From a checkpoint of a small encoder-decoder image transcriber.
Model: 19M parameters, encoder activation quick_gelu, encoder num experts 16, encoder patch size [4, 4], encoder depths [4, 8, 4], decoder layers 12, decoder norm layernorm.
Data: trained on analogue clock faces, 195000 training examples, 8.7 epochs.
Rows from block 10 of the image encoder of a small encoder-decoder image transcriber, named by matrix and row number. Rows with one number belong to one neuron. Each number is 128 + 32 x the weight over its row's rms, rounded and kept within 0 to 255. All counts start at 0. Numbers have three digits each.
After each neuron's rows are labels from the 100 images, of 14848, where the neuron reaches its highest value: "peak on" is the class under the peak. Only what is clearly more common there than usual is listed. The data: analogue clock faces.
# fc1: MLP up (encoder.blocks.10.mlp.fc1.weight, 768x128), inputs 0-127
# fc2: MLP down (encoder.blocks.10.mlp.fc2.weight, 128x768, transposed), outputs 0-127

fc1.463:091068118137106118113053168169094121084104126090133151130198122114073122157144122147091111089144139219109124047126156138136152119077173108062153172127107103159161147190122056161142141174153140121142186114128049170129114060116126171118142137125122105123174126134133138113135155158104108124147151098160174093107146108141091174136150100110129133156175186111096108113182139115137078122115
fc2.463:140159115135119151154124139127126087115128153142129111118000116148159140102136246126122174113124100123145145129125108123154153127132122132141116117142144086133141141146135150104121129126134143117141112123113115099126107136102145085134135124128127106110144138108134141125127158112158129129000146123138110138112157122141119119136118117122101122109131086153139126129108116115112126147150
peak on: backdrop

fc1.144:148123093056166095087154084151219059146086161136201139118138108139158160115177107155158108133122154107174165124175128083132117106148145136103178094191096146125116126142086118076137111128125119154120161137127117112141107173192158050063107126152115137150135075165166157105090098086092170115108118108134066157135120169114171116139074156107134143177090119088097148162090146103132152106141
fc2.144:140136151138106153169183134161090122151119150127122182131212152179096127107126040088136123109122186162097106105150097135084092192115110106150165151111085180084104145118092133142093130122138136155124123130107061039123146088136159137155101099147183170123089132179159081170114152136147123091191108148148157135127177199099117124181168107099140119106093097107104106122120139107147123124054
peak on: hour hand

fc1.174:101090099140143095082151176114192150140163119103120154141202095098124144118123109192116150094112178156095111088138117140140154204103176075118128108092124105092189117202141146095109129113219149077149101114153126140181126143109120129175102107091161070120147143134106132140128122164052075166166105152134124058126118065152105138124143076130145184130127167085099141131108159121100125098142
fc2.174:143098137165144153149107133141117135116153121123133135149000143157113125131088255143159139092135130153109104150108136143119148106128086153135128150139123121107150130103121099122154135147161130121127107143140120091125156132131109132099116141127156152122097104169143148130125119132133145125000121156082128116174114113115155116129154146100115108116125128157128141126145157129121124102118
peak on: backdrop

fc1.334:129023111126118089115049194124110122071118135102137091156198128081061146126127084123129099107136143212114132063127120111161168149097183102067173168104139118156135129180114118139144189146184124089124145136136085136138121075104125178098213162124112095162080142124140124113102155172090095148155149123197122132111120128149136117114167122127121118132118091130121147125162118156115097153148
fc2.334:142162140130120114132115160136117094134114139141119122140000124099148141122123246139135149132100108117137150128104111124124151132150125143149117140130149079127135139126151110103115154112121128131127147151134121114162114122124131128123120109124126110117152103105142104117132130125126098156000133108167123130136160121106123140132102131135107128112129124126142143107106125111089138148118
peak on: backdrop

fc1.205:145077123135148119109168115105114039138214144105111163159144074148161158147125169116089149139157185131157124138108155120217108103026066167136155125122100106107153157108158102139173164095092150121140109143112163121119190156158186149148078147129160102153135128129074118160083163094089090135175150202140122137171150101123122102112154147123111095146080119136144153103110117157132163154170
fc2.205:104135123147151118139146109089109072169103141118162140134226102189103094088153162137136159164087101153095070192079141125133109127141104157123151128049121142141123017107111189144146169081119127149144173106164159121086094101079117167137109146145077091143133134107118117158100145153094131131142131120113146141113168090103071088147107172124110134157192122138092152082185145125144076165158
peak on: face

fc1.767:121081138124113147122115160152126150117174127121122145119220138086094103113111074179113149097170122184139132067107073123112131119135166100058184145096147127177114107198142064153122138118123175117106153090135036118124120108095121105138076135115178145170213153142158127121165137140123142133163173103117177063123097130164136143179150048153143122159101163123134082117139126146153163126104
fc2.767:119121125145128165112126134130158099126146158152125115137000138141117147129145255142141135137106126103142160113125138121124153133129120141142143139112123149111169118112130157119125094129130119153131133149116123095131128150117137089125140154143114111115133146138119144120113136129132140124000156129114105102133113135128131131138142110127116105115109116120148134136125105155109120125167
peak on: backdrop

fc1.577:088111140123156123090077203146091131104170061149159148199183107146149129194181080163116155130121168127103091119063138133108187149103122129099072177164077143092106114138109052089143129067107165163104103169186150095180150136117092162137139131095152093103137130117107128131124102167097134129079123135119118130139185112133087120122082078149111168168143150165131175129181114099112117119151
fc2.577:168167125173101130173134114145099147145114092089068162089093113143145123150102129136108187130095111131038084184167150118151144122126100077165156112204106152162164120141202119153111143146177154108072098080159103067156151103111113112152113098133195145091084162110080149119163164145186142111126158107091146066141137133155088089151091107148126109128127095115122097077120167174135154140075
peak on: backdrop

fc1.549:154085130098134131130113169100176154081149115097115067078189225140077112144125091143130094145169080194126112090175110097156135143159147152095167150075123112106146101152163081129103168109211153143101117133171131184218112111112127132137125172125153104101125163105120088107177129141099085159137182151162109085109130127092161114160130136115087114158105129109161058106130116146133091162140
fc2.549:121111129141160173135116127151136120121122112149128111122000126125114140113125255150116132121135114143117113100128139105110147118133073164137124134128168111104132139119159132098152127142122110111161115150160114111103144116117111094136132117181132119146115118161136125127144143138136151156009123129125088136131141110131140155136151150117138128120116125132129151138117117125119130121170
peak on: backdrop

fc1.589:113116157116117150123113137127155143078216106111129118115228152133098083101108051140106145126143133201156083105133032103101121179182163150127164116096168107145114089136162110131104126100165175107108107129167124153160119114105143080168066141135167119132188151141163105142161132132127110152176161129083153044143136147127145119184117089150142160150055115124159089112115130155133158149126
fc2.589:136098143128155157115123136125169132129153117149114101149000117132100147109125255161153115134123158135118129116143157155140125116125110142122142153101134143121149110097135123123142105142130125125122112131135130123114130131134123112125129130143120124147119103168128136158145100133148141138000098136104103099157101119125155137139154146131121118136126154135115143172143110146149122104151
peak on: backdrop

fc1.395:074113109167106107093163156126205154124103131145117152132166120181158115118201089169112147185102172150129055111179115061126147107150107136129092143165081118083075126158143091078128157111109095140127111164182152119154159149133146126131091109113141108140180105129187111144160107140093121144142109149169099100081173086127103128129111043115160162152118187084089140076055137085098131125118
fc2.395:115120124154110140176109166141123199132157068166143155145002161171109107121116180121080124121095112153048090177171100145101159069166109100148181101097106141135168165149081087148134109114141170080097050140143105093108161107132126126125122135145180108169094096145127159150169092149131155122135123117057131081183133135121126130136135130115198111138171103130135171146135125136149149104114
peak on: backdrop

fc1.177:113087101100184117099082158108121097163093096105160129140213191091106116173134093103085152166095124156070144128087179105121206119117159141115102107102138119101172093175105092139157174117175155119116114191122042145124133120169138138166160151101152079141145119134130108123110106178076124152120164157119101078111067122135096164148149106186106094136179133135123146191190136132134151103151
fc2.177:168130138152138103166112112144116096123118135144094119129000097140115129171162229129143165115156122126136142178128133110116143125106087128125103139156137117142140089112199077140143141113123117153089118105120099091136143151157170129120101122119129127107120132131119118143122162147144097176000131119136123118121130104140109139104108123141073110114107116110099113126177161139116120101127
peak on: backdrop

fc1.59:141118138118108152096106095125050107105151077093099114140187135155117075148124029163122166160161067139237100119159097063123145165125170189151188132113141127155192061160125104109158115145152120111118159108155130110124126093136133122133179107160108095098115134138144100144136133170135091106143053105129145120145151114119121085087146087111114194160112129148100171113191128157118130105136
fc2.59:095122133138181107154147073148099129166100145110086123114000130111110138096132207100167110123160189170116131162112120143160115123112120118118117106127119160177095137111110144123104149119172139094127143141111127156156104118142133167158142141147118156169122112129153110108091111130138091126006114101182132103175115131122132131136124133155084135120142154132081112131127128071168130129137
peak on: backdrop

fc1.378:058144128063153085125135085194149121154103135117194110116133097150194137106073144146139162175128085087108119174136121111163131144155169095114175141203134115191101166134053102109167158159119120126108124157109097110107123146154146117056081125130112136161101095140173162066102128107130153142133075130126122182181125149145185062079183147139135109147135055138107144141105112108118151144129
fc2.378:102106179149095129097095162136102168109109133119103129131255128114114130126120018132195126139103160114138156156142119156122064139126159062167145134108097106059129109112117118154071178156182146172104126147079119115148104125140124159122126130110099099110162142132153093176079111103110128117200145126107158111118139142133148120134158097076154130143101130141105166081056125116160122182155
peak on: hour hand

fc1.562:146136099129145157109154153066140178102206079150158148157213115135097096106168089176118132117128111170100066059130115155107166111151164096129108095108115154108126148206144060125133139152117150155132118128161067058162121113145160097171094153100112148127136200125149152161115120167115135159176123146113185079164119122084129077099090106146169149172066149141131135106153128136091115092113
fc2.562:136112162152134157129148133120146143139147129104114135112000145115118125125083255129087138126090142115078131144157143140097131129155120120146175145108095150121134144128140109153139113133129143119135109133115111072134145115130154107160110132149138138146095124136136154127160096138150153145000123136116139108133101161087130071140105111103122124100126125125130116143125111162123111086152
peak on: backdrop

fc1.26:093142142067199116130167186176153091141077139141143145099108129130132082143172098171074147101143111106114146148163146094189148115085124114125165132165098134163149098139125084105172103101101119150126000101112129157109148179170091155101102160166131134129118170119127214136113145113127119149117114135077071087125120108149083115158103143131161068153116062142119134117125130121116095085176
fc2.26:078156140153162099090115127139135122174132186117127142094201141111116145149101163112203099094162128171156075080176179097109091119120208102101149208142123110101142098117066112126100117123121166124104103149123127118100133141156114126068167202185124085075137107120083148127137099117173092082108108124198141102107114144104213138156111146128129082105092087102119127094160150129154151108148
peak on: hour hand

fc1.504:143136096136153090111137120101164214084115155137149101125124192133155154095139106123145116099142121123157126113080081118089093088075116140131096175135072121121178175104068133139166139133177090108139127143114123128139131110169100119106104143150161119105135113098113146113129065089172209233155171211124127134125125167113094061184126132087147127133195141101146127098124109068130134164081
fc2.504:152173165111179099161105103151131145088196118143109138150139143144128153131175066103163128104130143157146094120101105102058158092138127176086085136109162113149134138091160129117171101121138185156187115115088053181097125123108097090159077122130144140124058144162106138100168142126115210082191145114122068162144138145143115098127100116154158131097071100104128120092062160155169072096163
peak on: face

fc1.95:155070118138074209109068121079116142157092097126106117092204170144096078134162081174096107139145045201104117028158116087169146075115137154127138151095136119099167143114164033134090158154146161145125103134133092131134121130169117145144139135107110128162095173164118118134192135124110146148170161119156132128135115140121168132125134091058138105170150166109151118139137120143143105131101
fc2.95:113147134126144167137111106129157135153133134166150119115000143155124135111148246147092166139127134133139116110110111122124130126155095145132118139130115125111119124128119147148152115113113137111146128140174116116117098125102133134138147115134130107137113156147132117146134135138126148141000151135172083120130141141135106140129097110140134120106129101148120119129100119130109123111137
peak on: backdrop

fc1.426:103141125142129131107132155127172118026086103143127115136160118144120118149163124098155127166074141166138087142132164091103159135132112122118092114178127125126085101143088036176124084125183122162137109196179111139127115086154133092051145115107133158173096179143081174187134087136107145110132107162156144154104161120162096121078132149056131093191108141149145201121134150124066107174146
fc2.426:076132126156100102149122142147081160104107171121095137160000159144157108133071186085156131148090083098120071113136124096119131153082115151170106151127174086114103192165161156181129159085109149092158112140146123098150117121152137126112094081136120108163104088135114131146124108066188188104080123112120180103131168129074133138144147067106143134127120097151151140142089099131173107144129
peak on: hour hand

fc1.212:111113154146162137106131132095182107080154095133155116134167123107143088138116059169177156107173164144145096116114046119111108194171148141123142108088161151112162084133137177077128145110191153087096117127160127146157118128154089121149128165055168103115150116150168110137184127116092097183136161154078144085071095125057129106142108133132117223164102075087148145176149150158145149107150
fc2.212:165137117129190097137090102154079135116114098117099146101015100116119124151125255151121124131173142169107130145104152115127085156114130191098115159139159162115143140102157083117130117156145132128107165132145099113150150112138129114128110131112121141132085103175151123135139117127149158122026106172105107097171122091128224128152167185101116132141088186145111114168135178139103121094140
peak on: backdrop

fc1.146:140039105119136117104101193066097098130132113097161125177194151104107141137137068150112167133152159164091108088123097111139161196110156122118161128152108150118152117198090121135155140148150110096117149169144031137142094046101104132186138141106137084121148084149133136131105102178046140162126121165161135087107107123169138153182179115189114148131107119134095118128171128148132114140178
fc2.146:125147128138135105133124140138142100135138133124113128128000139110109144149146255130141149143107136127113140177122135128135166105133106112137112131125117094146158138110167086114131125125142163126126122129114122116167114117132135118127134123131126115133140121133115133131149145135150095131000153117157137112141119097137140123119138134135099129129122116103123120117128153148113126132123
peak on: backdrop

fc1.131:132128120121081135076147120067135133104156098103111123115199192108064119132107062134153123140175058211099077107143143081106084154177123204091122136103164106126149099154180077132113145103149160132119106180144112142147112125098136094135120146115175138124117189132158076133192175185052139110144086113151117066155112109096156078139163135137120146139097134131136141131102114185130150138124
fc2.131:102123150154153151125123130138121138135129139132134119152000126140088120123134255132139087127123109132104143135145135130109118128132100137131128126131141131123141107128150117116122124127157138128160120152124137134113125119139128148118135088173115114147142119150130122147126113144157141151029100126158114131118126147155156130139116126146151109118134134124124141119144135126127110102148
peak on: backdrop

fc1.86:169102129152084166102115161071143121158113099138093095137164167150123104152170097188142094107201096125135132103168137108153112142088142138099155148090054094063183085129145107126124153118152111123140159113177090160124111095131114110161055121107107146136077158157075074156169122179075181118140075107170185163104099092105147143132157100115106083201146152104136147149128156106099064129147
fc2.86:116113121143159116153137122132117131150101102147123146147000124151101113097160242097111152121145168151125059146096105158154137111140112136119110133120170120127113110133127136150146129140138147125160096157128105093141112114117127154125141167160114186151124093112131104091144130126122125125011137125144087109143162150158105141088139157094116136147108141182126105182139113105120112096113
peak on: backdrop

fc1.655:173107158146061143082204125152140102184110120169128153151158152096127139195120077200135115153169143127122125133171136122090185129144170145091098103112132136118180126160204109093121109135147132085150126150139101115128106140112098113146119149082168047147125160104158109129140096165055122147144122118133129097142042112114089154109171106076103095174172129092093168180120189144145143081114
fc2.655:127144139178136121150132113152108147169122115152127180125000112139086139098136233154144109102137139144114141151115141089101132148118098100116134132135108141102116124109119114141128129123150118124131099143132109107147111118155161139120124150132118131111126138133127124117102124140110125116023146109118109132116123135150148121144153150148126077148126125121134111121134166141113139140126
peak on: backdrop

fc1.81:056099065163076127092160089147107148124107093140080138115168127123113163108159100169167158227090128115139090144148135101105163142128120088107126131212090157115093151161121089136142105105149130161107099173143115153109085154107124101074122074110162145162140122180141165134169086102137147147131072168164117134122135092170156130090119083036139126189069152155119135095111145096156170131146
fc2.81:060099117173112168094104150149093145140076143108113134124000161139154122164102171088163125184124168144109113139167105107115147115162111099178203155149096148082123113149075165161135121090092117117169116118140122098150157130172112176171128076108185095137129132156101148148077099100161146127136125136112142134177187226123153127156154085113161130117113124150168165154082117117161131133120
peak on: hour hand; minute hand

fc1.283:074072055156125088096102157135154080113122145104100187175183097100127122092097083120129160100129128153189140117085094112125104099088174084110152161143118127182165085159115165146127098148225125093145175129163104104181118070146148134145174181131119097172113090137117158071076119147158121110100099142086116096136124054164132169150123086188119165118105134132156107125160147138139129126145
fc2.283:154118088114155108162112145156107072114150135053089135095013129136130139137137224118183198134168121145163130122113165153190139138117113142127130139137177119124115127113130124118088116129170151141115146101134097172126165143132109064145135116113140122129098082167100142099083164116143109137000123141126148127195147077083136152123163114114085151144172117161126121098120141119120186109115
peak on: backdrop

fc1.401:138045092109091095084157142164125112179116122128125158134168172081123162138127076165104155128121166135135137090145136122135180153141152103110157095122135172143194123187130109123134132085165107078173113167147064101150123081135106143184155149082193073201185090129159138150088092133107111134162127123091138098164052094161092120151102061144137106121122164121125094133159194139156145107122
fc2.401:146126137122102124167140130159124099127151128154121138138000116136099149149148246135139151153137127153121143166133133083118141152130113118126121135126119134115109133097121108136157121103116130156094133132122127117121116142135160131128147146100128112093115124150106134097084145118118133126000136123114117104158146106129132130144166134160109128127130116126135117120134153137103156099127
peak on: backdrop

fc1.505:163103159145136089136142073151180133113101175114189127119138094139158152105167120142162169135140134109155176188137075125131167099071085070125144116137090108114089178101171069085130136132123136124141183152117159084156121187173170097093165161136100153130133083108164120115074097081071122082098116088125048144075186115121154109169116107117153161161086128114121158099100126057155131151129
fc2.505:163113125105157196183131132100118111158144135136119132110228132145101166104079043096107087148122168167040130143162111179102080128112071137136099115151082124173136163166131156149110121099103089155124093108089120133176143096123172089096081141120192139118141106168134110131129141135146092107233169092109111168141138135080140111118088108157158127122104127144123153136152193120155147142081
peak on: hour hand

fc1.190:134127194117125149096117132101159123080139099087113148093174175110153133152090090153106189090098028201150100099112127102115068124178104156126114142112141183139111134136181082196094130140114136113117104119148075131158155143071127154132053162142147126097196133136193138072151114106135141163122158093086127107102141176127133130173112114129121154145099163167142099097108090159185070127111
fc2.190:141113097137124159115082126117157134115172124132178119126000150102118136137111255163088103137157106097139125103159128115114128094168140163104155123145168113090142119126090133127136075096147128121132106121157105115090160096160090120127188147169117099126122120119163131183155122163152200138047126159120147149136129163152125071125123091107150138124114132097149178138094141135160119113186
peak on: backdrop

fc1.343:142087095139105122090127150166118128175157113161124145156180175079087157123108043170072140174122147174175101093155100117122204178116171124131168096079138122166198108179126123090151107109183102095127095127182089145139123079129118171185199157125137091128153115143106122127130081132117095118143108108096138099113089115192093099148080073128130137136109136130118092125168178134143189111126
fc2.343:131117119121146127137151124144131100130157120142113135122000135128128156130143255120136158109140169169112132144143117105114110095131126131124133131131115135142101154099130122119125115119135138142107136146131137127148111149135176139139146132116123120116121131149135126136097134131122123133000120121110126099149125112121152147157157150130111134094105143141118106104139123122107144108158
peak on: backdrop

fc1.491:152079101173093117093078183086117119089111099144115134135193168107047177092151056127128105126141117179056100095131103108174122157113163142123130141094134123157131136131159151129132165137174119117137159175178067128152122092079127162139215137117128106119062168148107120141174174145083077110133095146186084131090150165125141103117164160155122148162125100127159107149161109155107131175184
fc2.491:142129134141152109131111134113127134127137106126132123122000145145121137121132255140146129131115115134106138164142120121122117130142089138130132128146167095130125150166170118105130126095119142106141121130149146141148121115129124110134121102129113107141146126121141110133138135114119112149003122107151124129142133123129155128119124121123124138113125139132104133098112121117110121120114
peak on: backdrop

fc1.123:138088124134072171105090146098118143070130096125106141120220144114058092120152100172118101129122075205123110051164124094133159089132197122102145150119147104155134139139154016153096170134190160137123150169140084155143113113124140159078171151114116144166092177155124113149150118144110141130160141096216163136117118147104135103100120101061159125160134143115156135140163151144100120110116
fc2.123:120145145135125159145116127133143119143113158139127134117000144143151132112126255121114138143100117121133127106126111110107119154136105143136127133145126113117123151131131151127132135097119142121145123146149118121139118125125132124147135108139118117138111154126143123135123121120147138134000125113165108126114179140118123134140115110117133113093114111137120119124106118141109144130128
peak on: backdrop

fc1.494:166087143111114131127089163103141164088143111107119090087241159127052100135146058171095101130155089225122110066136094129131156156156189115077147140065171093142155141167165044162119168145172146112121141144124087116153102094108135139125110161105165123121162181129159097142165163163089127160167162108161158095137095132098130115153114120121134111164117113115142091119143120164110154144125
fc2.494:117120140150142160119124138126156125149123166159114122137000126118123144105139255144133141121101123117128133097131149115125143125116098150146133128108117116108143127112157138121136126130124130123140120157127124111125118114124131112132140128150116121131124149146136108139129126135149136124000121115149106121121119130146134114127116125132125124105119120117132138134125115141118128122146
peak on: backdrop

fc1.760:120064096157091109109141161161130145097083137084088107121178092125071166137146118192136102125141143152081141086166124138114178115112198101093120138119061075138128093186129085146114135134193109095178175183142089149127098094148113149110121110095114121163102137131117127145161108153088107164137162122214136110097075117115102145088142089060147120157139203083149158118135196126117086110129
fc2.760:123119139165126149148133153141147104116111145132115141135000143147142116110135255118132148124111129138136145130121116114114151132127096135131124149133127098101120126132109158132155133130111130119137126132141114096117145151124137107135133116098136139142107115137113092106125108118144124122006138130118114120120171127121121128154153125087128119131121097160143118145094134120172139125131
peak on: backdrop

fc1.66:145078135107099135060135156116193131131155089147125161191191179088062167118131060156075139133154153190099078125176144092101126187124162161102135101078114112137168128161155140145103148134143092084147102144163094131201124108104134164209139135091167068134156103133132131147150133180078065144149117139133109051110136119156104106149151144155118127130135121116097109135099128159079163141139
fc2.66:115096127142126089145142141104131142135161142142133129148000132147100136148153255164133129111139142151130122173154128110102116103132104112124137141150131122138144134132122089118133132122164159125114094142158133111132131109116126118129113155151117108123128112150129132149124134124111145165000124131132148109126129116142164137144140130121122114117127132118113140095148134119101110126152
peak on: backdrop